A small image classifier, trained from scratch: layers 12, width 192.
Rows from block 4 of a small image classifier, named by matrix and row number. Rows with one number belong to one neuron. Each number is 128 + 32 x the weight over its row's rms, rounded and kept within 0 to 255. All counts start at 0. Numbers have three digits each.
After each neuron's rows are labels from the 100 images, of 14976, where the neuron reaches its highest value: "top examples" is what is common among them. Only what is clearly more common there than usual is listed. The data: views of escape-time and Newton fractals.
# fc1: MLP up (model.blocks.4.mlp.fc1.weight, 768x192), inputs 128-191
# fc2: MLP down (model.blocks.4.mlp.fc2.weight, 192x768, transposed), outputs 128-191

fc1.647:163134173092158177142172180172127130147119130111160083139105091124127101172103142074189099109135168133099182138128139099109063109210157141141154106148117145100122124122093148119181109112156152
fc2.647:173150115124171163067164224113102086158149157069149118163165140144117144103156108152191099091109090154116114105174149165163136102158182180066168163085116156097145116138132105183149146127112090
top examples: vivid; Mandelbrot set

fc1.332:103137131117133104135080136096115089152082107107076123144165190131136095098140164095105100103127088078151099060166171173083105106127178142065156155192124086108068124125147103125114129120186094
fc2.332:156170119178107137131066167118137146072114084167139129143096144148115123163087133154101126107094127136154080164144158161099153118123120106132154138123121136135127129142148096127106137161100144
top examples: dark; vivid

fc1.11:137177083156162118085121094154108063117138078161132138109151186094134173133120181101181176106165120133152144093063157152094113128092074139113132117088128148106088133147168254077102135048159101
fc2.11:131091119146148077125114168131106076123098116089120107122119128134116107134094066139094176163109126207062113123150168151113181113121137079077103085131124154103135172096122119137099112106171104
top examples: pastel

fc1.765:117126164154080133162129084129101149089111139117104201114174167159173142126123054061151166103166155076101090151096141154109142145167130130082129069118131154081107104134104180063152119119146135
fc2.765:157157084149130134191078150170193070168165159065135119062118119130105096186134128195104125135061098142154100109149158118125150108117065106143128102146171154119140154131110059155094132102131109
top examples: warm; vivid

fc1.286:185114113085120084183122153097150155139143100078098121085145096087085156136149095104169128105171083158134165143154161077084103113158068054154105149142167075131149077116089060173160096121162142
fc2.286:117120106188120084116088153132053142073130143135162141062110099111115072141135109137112129155040154166169098192149127068120149143112117122160082172136110094108100096098140163110104082097121117
top examples: cool

fc1.695:138151151154096102172130123129076103136131113132149180079162099110111150181106155135142110121098133200094161120079116119091158128156131136141058130199108149135115189121210161136146084055164140
fc2.695:117183147039150093083101141114117121122111122099119194152158103070112119112135131079143162101123148133121116132105093098110125170081138160088145192110177090092113168120152192179132148164079164
top examples: vivid

fc1.127:104131079147111123163088147115106087085147116109121189144105122106104156201155160172154200132057162115154126161154112058099092125164118131121074088136131093083131106158122123085092179085094158
fc2.127:131110086137082130193196159176116128091130086165103136136189172124165115117086101135088123106106184134141109147116164144145168128123170099076122167109110154136112068137126157132141128151083153
top examples: dark; vivid

fc1.486:127085187161112127125122123186117129140160111161133118109133136105130142109136135119153119132139121158127153165112120160101104078121153153125169165090121147157150138134099107172120148109088105
fc2.486:147111094126126130121079158123070117125095086213112078110143096106123100168123127135137123145116125168127142075191118119139211149122114093198101115094115090118130125133122091076133159127184158
top examples: vivid

fc1.644:131158148076120150107120113222123137109116109146136105148092086176184117102117086154122135106095128116149113107158157106093123119157145210165045126105125130104130136138092060183145136112137111
fc2.644:180125065111162142129142187078100115136132112189076094095153105143139141147130146139147137144167198180110112074163105114147138123181111068171169069133115190086126133108167134148161170085110131
top examples: tricorn

fc1.506:118129117168133107128142182133139166090121079143190119151094077215166098077172133118128131091154140163144128111143074085122077100148131142165087063086188121126122212142164123108159114142155067
fc2.506:091128120089144120098167121105111119120166149114135112141156088109162109115115135138103084127088150135212105128107142094118146131224136161201105151093104096116106087096165121114149122143099133
top examples: Mandelbrot set; cool

fc1.246:113166134114155170162144185103135127119131123098128090131099155121055143138175117097079155127149129159126157118232121125101108133114109159136113206167178123079103153159096128128129151119110079
fc2.246:148134155148126129126134119081139142135168131113189059141146080136105082116161078163166142151136146124165202175155168077134109202153123126086125093123149082118104083132133127084175120163120152
top examples: grey

fc1.442:065163083179108105146133111141081121121156101151176082156173086112129108130132103092097096182102158184183168169079120067093077162158133110114138116140140130108120110093119159105149094102067080
fc2.442:138161182163033131117105167123187134171100101143102093159077090113171171084133127166076123107153119095156117121126090123125165093145082122132153109127108142129110140154117121082129121129126109
top examples: warm; vivid

fc1.450:123108122143104169114161196117133129079100148145098128103112166182097123134131053163144144169132164115119072158172134112104111114121110158149141080101165067116139169199164164108149133096109150
fc2.450:119171108212097166118101166165145059129139135137098180099096112104081004132166159099121123116167111108146093084110106158093149127191150190123167140099079112112152155101133098175136132063078085
top examples: warm

fc1.131:160160096104084108051135115159147079137107049183159137141053128112129156074126131130121144086092175217139084098127155178093072089147111134158103097143135175189127135114184117116102112116101129
fc2.131:114124095106114137124083063140186163084198128170149157123105113110107105134160166120096194138112173126093092079100151142132183144127123129133108169054117120142136184177123101148107134085147115
top examples: warm

fc1.626:094195067174104096129134179123114085125123146121155109083125170140106142134181083109159101128116159093182152096123138130115088088126127140117128127220170138112128170124144099141110070122126169
fc2.626:130089121094126148100178155128143111121093129107121101171164105132101087136124155100130086142131151151103208108088176105063140166049130115205108101074101080152104070111184130135131099132095173
top examples: warm; vivid

fc1.250:161149117150138170162137109172141133123153141113123092143068174097144148139079140159132089064136111089173113139206122070099092140110102132124117129128155143152095106112163143090101141084123105
fc2.250:157143102179105128141161040119143127214080157094176098116089137087118091141099108089160134119113100154150110122100178147110157135127144078126094149161187069198116140077135142146165087155136139
top examples: warm; Newton basins of three roots

fc1.604:195086141106121081102081106186110118184137112121118138133101132093100137046157100157123103143127105096138104177104086072090075127140122169151109133074157159132126113115081136109096104126146107
fc2.604:152147160165126193128170069180108118110158098137135124143095153116193088105116177096136141116144117161129175169123143114134127189105050177157125065076090128144188118107144169070129143128193151
top examples: earthy

fc1.655:084150122118089091115094197162088118115120051130059173091126147159190154203073116136132132135102088048153123122140103150113108087181130129173092137156125086143092117168131085136112158072109096
fc2.655:114169151114191110156072118154171049160094105117114156102175114127132153104114129159109120111098146071105160143091129186151137103107137083182115143108085131136111121160075120146076116156125098
top examples: cool

fc1.557:155084140106216125135119131134187102167104163173120109129148129115118127110134127171175177076102118106157089119181115069107106094191129123156077139130141104112139083146103087083147122102087134
fc2.557:090161137074156047117134155065109083147169119128123127113087126159120148086136158109168091144138109134118084113119183134136157177112150106159141134042140100151104160075132120087119111150150110
top examples: earthy; pastel

fc1.343:110180091049126138118160121106144175072096096137199129103142067122109081124119176057165155099167114102131116194144109159096108113148202165149147147080118104130230129129133153119096127078186121
fc2.343:172142110173081114122097099106125110094114200126154138053135162148103142087136100127168140122107069068125180121090087186178161143111128106092198118157161227064140147192142128174082138119151088
top examples: pastel

fc1.549:119143084091116099155143099097117184097100135100178163180114148112106150138113153107102113177109125100135128140174085148089070137102110130073156119136093204100115087108079155098150170110118164
fc2.549:169075091170101171118157154113211064166206120090100122169131130174069149107106094164117044113101116124177152134168196138141139118123136119145096116127126171113150097097122134078116113106147218
top examples: earthy

fc1.175:088095138135134072150120156196163137117140166161169092127151133138135082138163068179131152172118163084118056167048104127129074088118070104104103159091141126093120147092104121161134146080131142
fc2.175:106138195130119110141145136078130143083122112154056104165116060099148180135109123140160123073172106129153097111118123199150118111120147155113112136137132161159127081129129118126077128121081115
top examples: cool; Mandelbrot set; burning ship

fc1.578:176097089090140123133108130142070094138106115151138131077142126181109132090130178126111184093082129104144090155140134127092114137136047116142132145138170142094140187158096048129136225130134120
fc2.578:116089121138137126107134143156116184145142128135120150145146150165178115168189129156073121160125128090103111147123134111142112135189158107103129160207110118202165079158172168142075129117105049
top examples: grey

fc1.473:121047143120146149145110113106075089148114170117125159107112100163103129142169124101079156115095143129125092132132144136095082122108104085163135126097135133122152094126149116136099156103156110
fc2.473:076140138166106111107127123131143040135107146103091098063092136178112140124135097149109135073155141122182135068151124078110134090103168116115127149061137105103145145108129146096122148171163136
top examples: pastel

fc1.209:162082092143146135086161117113109113113118140139145090189105103080126146141137055097129167155196109112182141086110154099103069125094145113134048102143103142123115086067109067053083064153131156
fc2.209:151090103180118139149164134085116064149129153132105181154124078186132151170151104122148162138098069120150043134120148116111142130128070124124144080115123118156122165144104144136157182163076119
top examples: tricorn

fc1.410:174155106084175110171108128156105102137088145124130158155100141128164133136104112126114155120163133150137092186146164104109078127143173143103155120173102146055145153068123129133093083075144118
fc2.410:157124158163124099102101135155102150140109155119119128117174126107156109174090195117156115103107152171162142147101100094125113100127096131142145133168077107087163122073149146123168093193085112
top examples: pastel; grey